{
  "train_examples": 145000,
  "arch": "unet",
  "norm": "batchnorm",
  "pixel_unshuffle": 2,
  "upsampling": "nearest_conv",
  "residual_init": "none",
  "beta1": 0.95,
  "precondition_frequency": 32,
  "max_precond_dim": 1536,
  "gradient_centralization": true,
  "batch_size": 512,
  "decay_fraction": 0.2,
  "warmup_steps": 1720,
  "weight_decay": 0.3
}
Rows from block 3 of a small segmentation model, named by matrix and row number. Rows with one number belong to one channel. Each number is 500 + 25 x the weight over its row's rms, rounded and kept within 0 to 999. All counts start at 0. Numbers have three digits each.
After each channel's rows are labels from the 100 images, of 14848, where the channel reaches its highest value: "top examples" is what is common among them. Only what is clearly more common there than usual is listed. The data: rendered rooms with furniture. In brackets: how many of the 100, against the usual share in percent.
# convs0: first 3x3 conv (model.mid.0.convs.0.weight, 256x256x3x3, each kernel summed), inputs 104-155
# convs1: second 3x3 conv (model.mid.0.convs.1.weight, 256x256x3x3, transposed, each kernel summed), outputs 104-155

convs0.158:482520468492475479528530521508465530496498566490507529510514455491496437509494476465515521504511460535488500505485481520514448501467531491471477469523484501
convs1.158:480511496464490500480489524476442518486477502506460520488503545504538515520515496513496553488541516482509501497493515488530528477514482525513511552500512519
top examples: ladder (35 vs 15.3)

convs0.213:488559490576478468508483460503497514495500536497488534517506506453539529522530525492533500484504480519494494510488553494505449463506505486551493473554464495
convs1.213:526515479516536499483513523491486490503490493514544523472501522508539526477474475491480438463496465520531523507489495480449499474500502493482506475531500492
top examples: robot (37 vs 15.3)

convs0.50:507488462528466494514475500519487491563507527500494533532500433495479519500447461497509495485498490505502526487485508507471486498505527504466529477546472487
convs1.50:488498482466516521531506509473492478499526512488494525461488486497602493452506500491485520503485486483527454508492479500506503511473488507455495493505510502
top examples: white walls (34 vs 7.8)

convs0.89:539488477547524497516539525528548506466541467514493527477526477473470538564516478499476491512522500497499503503481490493481509482454497508577513485512532526
convs1.89:496529607513498535501472497501469513464416498505499506502501516520461507547511455468532503459484485544521460508484493533501514485518485504512482506455490504
top examples: black walls (27 vs 8.6)

convs0.197:480464500473504486429492503474558536521508512486505513480499485509513486501473508495520487466499476495541488476499501504537484514523512465459480462531481516
convs1.197:525504450522480482476574472487545467498533477480475499518528529481483465471506512504505513518544505513541509469515509476484475502443507437527456555508522528
top examples: arch (36 vs 15)

convs0.152:479517505505448461527453499490488473503516559503486521504537529481530534475491479481498522484509479504477499471475515492496499499520494488485508493483481559
convs1.152:524492488468466443490499506516480485517506509495512526491523519499469500516518499486506503499534510518484516517498495485482500494516530540534517479499529516
top examples: arch (35 vs 15)

convs0.16:508501516499478520496512485506471523524498515515511485491537453520502477471496462504549509525511474497498485468490489514498477511514473504481496447483476476
convs1.16:520477497508469501454519489519498453546546521479498478467516522500485495518500511498539539511458493476510489516535517501501496515460482513493490503490491493
top examples: black walls (29 vs 8.6)

convs0.177:515476516534479494472491513464504476511543475466506487521484532485508499460523519497496509492509498437507503496468469525515484502488538511528523500454493519
convs1.177:484451485499481514521507492482467491461469514462487486521516502500522517476536480476508505487467514514512505478543521521484502502508457471499476513501484482
top examples: count: four (45 vs 18.4); lamp (40 vs 15)

convs0.248:469513518499494485516505541533493437524481504463499533528553531537509491434510524487537487478531523503479496491495497466579498501535462469508490515459546484
convs1.248:480478473498517484496479492506506456490528457512514444509463473450506529533521486492489484503500510480475475493528526501437539493490469488495473491486512506
top examples: lamp (36 vs 15)

convs0.157:530522496496489490486513532507510460487508483452492519509483495505495516466493510504499500504495531493495544503510507493483489486492524496533522494487514512
convs1.157:465520463469482496494496545518506540503470567551534488452528515540493456519473476522467529484517476511493476458524502429485520495508499511524452532486439480
top examples: count: four (43 vs 18.4)

convs0.43:460525518509513527513501509512489552524475464527548518534559471476474465479506487487509477526484518492511528505506525486509478522514481552476485520503530506
convs1.43:532488515514550503514491445522477469453487511506546432530502530501536532498504504496463496480478529493554463490507507556471499525470497492509494504511451457
top examples: count: four (38 vs 18.4)

convs0.15:508495468458529480510518497518525537445496448511503541517475487481496505541539483495503535517480497510534517494500493514516476534445534477536488449535476488
convs1.15:493499569519497510508526436538502526472496497432488476507525489498498496491478469522511498460464513508527527492488521480500517453501497526564469464506448504
top examples: largest object: sofa (25 vs 8.8)

convs0.68:510529469529513482504498497504567508516464510491469509469473497511513493474446495546507490502491531508484478506471493529543464527527516449536445484513444438
convs1.68:508507494484532521505492524496482502517478493511492507510483456464545512446457488483492480522462517481458468502542513449505508468501539488472477520478493517
top examples: sofa (34 vs 15.2)

convs0.173:519530510490503471480520529460512498491467472505536478526509469478513484501483495505479491501503521480511459513539485524492483500489509466529509481526509482
convs1.173:493562444504541464518484497519524549496501542516533463507495553496510521539508509497518488526530447526499545461493524502485511491456514488537487497506534495
top examples: count: four (42 vs 18.4); sofa (34 vs 15.2)

convs0.107:485465527487528495508511561544513464477464495546493526541512480444495534444501509491503502474466538532566506503497496453524496507482476480481513461498502489
convs1.107:485508521538486524496524486489466528486499500466534464520485458456460468527490481504506528487460503488496446504506476507564543485489518518496481504514463487
top examples: arch (34 vs 15)

convs0.60:496490518470490486503457498524525492479494531478464528529513498498493476488519475490461487526518475497487492520519472511527507513505467489486524490564512477
convs1.60:456548543550515437460462476484464497546520494490461523497472488541542527503487496532482563463480495522520457494467541499515503522535529556517482526484505472
top examples: dog (36 vs 15)

convs0.121:463497480560489496564469503499498499524533503509512521526510504464489475503466534506510434513489488550469495484516504455549500564476504473520483492525533501
convs1.121:507511490495533491486534525501523534548485489478524518502437506476486499476521479515500499507453495426494447479512507525481546520515481477446504529508535490
top examples: table (36 vs 15.4)

convs0.231:508495501492479521455518505521509500512493510497480536499526483467505503495493536506555524489437519516492446491492502538479499487530510486503547505522511525
convs1.231:469507523546473514527501508508479487490520480534522472469489470524459496482492500523509497490489480483495494532479481496471517512478454532553526489458445482
top examples: white walls (25 vs 7.8)

convs0.81:519474518534457534524549532532500470522503487489480485493455551480485534523536503448529494509478529494475517447528513500485472499477499473421485506456549449
convs1.81:546473522520490529500503498486553463488533522503537475501498529492512481434484561522480501493529483483482512485537475503508503531494506455470495462465511479
top examples: robot (34 vs 15.3)

convs0.194:528516515512468501514514536479510488509515518479507508469480488508516491501514484519508541541522517509502528540444468484495484487533481531517459478517484482
convs1.194:496486452495489498525477461526485504467467534528489482512514545505454453513467493468487516472482493489487484504516511494501515464507518495536534475513493534
top examples: ladder (34 vs 15.3)

convs0.2:511508511509508490464553522494538484513459507473547508538471520513550510504498504495487512522524514481534537458550511491498478511535464498496480501513485556
convs1.2:463480438541483486501504456490464523548542476481524474498432506490494528496541480495552542478498474476514480507501530529488540491520489506474521496535528484
top examples: count: four (42 vs 18.4)

convs0.54:474514526525508496485501492531512505531523513541503482498518521474486491538493511503539511492482499507507441543468486502446441507486461489461491501502573499
convs1.54:529498479511495481506514494502446439511473513476516475486523490512507571471547499502524490493457498521478524473477488474480521503495506528541515471487508514
top examples: count: three (42 vs 20.9)

convs0.172:512490501473492459490513513521448504514518465506487459477474501561502511476502455460484508520525495494457542565537495505465507528518524481497450508460518501
convs1.172:533498536470445471494502516481502535526518460507468522482497485549468502524508499514514500496547554482469530508498484449534527489531504510459502510496488489
top examples: count: four (42 vs 18.4); lamp (33 vs 15)

convs0.106:489473497492482466478500509504469535513491500490507445521535488503438489477520478467480481524482485507507501498475482476515495525475526458446496478494479493
convs1.106:497502474478526542502471492541524525476476513468522510517462570465519504505488481479437522506556488465511508491485541507501527496514485491493506493515472510
top examples: largest object: sofa (26 vs 8.8)

convs0.110:436481478513485462470544515530481496502469467507497505511507497513479466432543503477501519511454481496478525527501510513501462490461484496543536506456512508
convs1.110:505476477519475486493498495506443528484522528515495506527507567467531517482504513502481504486514476488459516550528464500539517515515486500515505473528542457
top examples: count: four (49 vs 18.4); dog (36 vs 15)

convs0.154:478484496504536538524521438508494534519478511527494533484504533510503432515464504469518479505492500504512498470492485540474498483501509476536532504505474458
convs1.154:475458499511495477469489489529494503537517490459483475482512458479521450475504511498574557514478504554468508504455536536482538489500481478515510505470530490
top examples: white walls (27 vs 7.8)

convs0.10:470543525507476461513498526523503499518534491479524573478496467501482458497507487499504496502461472506542498519517510519504461542548471513518473433528451494
convs1.10:488516474474495518493502488531502489501484505527514503530526480523516544549537517486497549479521495520486514531472523528503495465493471536479505555507504501
top examples: white walls (28 vs 7.8)

convs0.11:477544501533496497478477501504489525488507461498444498504523492479515501466494512499501538521481511519500449525518489479530451512519505470515510460530513532
convs1.11:541528435544484535495486496522486504534515540463525470532511522463538489512523495458499470535507514481474499516490486483542508453502524484522513510536526483
top examples: count: three (43 vs 20.9)

convs0.183:487535522502516449535477533484497539517521500486528495521526509495496487467490485525483479488522534518501534495504492502517498499507500493476522490537463459
convs1.183:455512474494467497501486550512501511512459485536481494452477477518550494497498546529525522461465476532501466457513539532501510514536503549512485518540495479
top examples: largest object: barrel (25 vs 9.5)

convs0.62:506448453508476477551563488474492531545538527526520499534509505527533542486502509529487467485474482484509482520498473493477468447500455452548492493548519518
convs1.62:468478477558483487491499506443539486520466465502483475484495481462525531508537498490520530525492499526479515514463480470502505495500476529478494544508505524
top examples: white walls (27 vs 7.8)

convs0.40:495517461476500495480465480486479515524476482469545479494513503483479492548510513521486498484528476543490488500503485495498423477538512518508477532522508508
convs1.40:470514550510484483504489488517505509533526493540471467493469524509501513511513489536527537489515515500514463523489474513532520510528508538538474535489520484
top examples: count: four (44 vs 18.4)

convs0.219:531501506498492519475465502492498482501528494514508490511488496501512512485537541480508472480535497511483527523561428476508531505533488470480490522481488500
convs1.219:465525474559442491486485477504484519516484476519501496490513502505481540521507490499509500529472524514504479486480493478513516475513511499515485502527523514
top examples: white walls (26 vs 7.8)

convs0.228:512498492501494525514529477508497479550477511520519510537471496446496523444481493539516495474475504465495510458479482493520468463470500491476559512511536496
convs1.228:504453495534470489464537541499522466504538495527479504474493561503552518468495559512507566486509522465476528504512512508507496527491501506519512520484472474
top examples: white walls (33 vs 7.8)

convs0.132:482502548529481521519477493532510481508514552470528519520506464463523482503464484502495514452469549516470480497490529498481509523478490467498503515527553467
convs1.132:533494423471474476475538542529501506511508525490522491501513493523520512469519545519533476461467506537505539521493488496479453522482521488483527481524495483
top examples: arch (44 vs 15); barrel (38 vs 15.2); count: four (38 vs 18.4); largest object: arch (29 vs 8.6)

convs0.24:500529480528471475506509474470492525517508507489517510517521502455492504486499496491497511520486454481548510505490463510471525497481502514485438443472515522
convs1.24:481489543502489471502498497532471524512510512526504460490493529486485493537492473514488537486503502515493489491506519460542507498480519516519488503504458466
top examples: white walls (32 vs 7.8)

convs0.246:498457514483555497534475469512531460490477479502493497536483542549487518521491477545502497419493504469477460503531507508525481507512515440474523483517482487
convs1.246:488497480510483514489488504473532475496550491519523460508490481523479453528503497523465527515529549495522489502514505495494506477486475537471479477500523482
top examples: count: four (41 vs 18.4)

convs0.56:539470493510491537507468502558496478520504523494512461496518527503499473520506524512528488447482514511518487533538502504462519551460468531508498443484519471
convs1.56:444481453520502449516496498497502492513518468489518520485481493464547488488496530493514520460533501490502476477454515479486509533506499525509467483478505461
top examples: barrel (34 vs 15.2)

convs0.239:500518534526484508515499480509495481451479533518537509504530492491473506512503510480517503460534526507530531513494506514461509502456475493483478516518533524
convs1.239:505490443517545493506542502522511505519526531485461502535527491494491537489495547509484477446520484495467472539500465474474530491463511516546498488474530517
top examples: ladder (36 vs 15.3)

convs0.20:487483527493514518482508503488511497509471493519493502473492489488482526511453471494513489492495486512497501517509508493529482512553488514511496526526492502
convs1.20:490499472511506501488504498479527460511476480530504508471421489513493503510530548570524477518482470501477509503488493492505531466446526530484505470462488449
top examples: lamp (33 vs 15)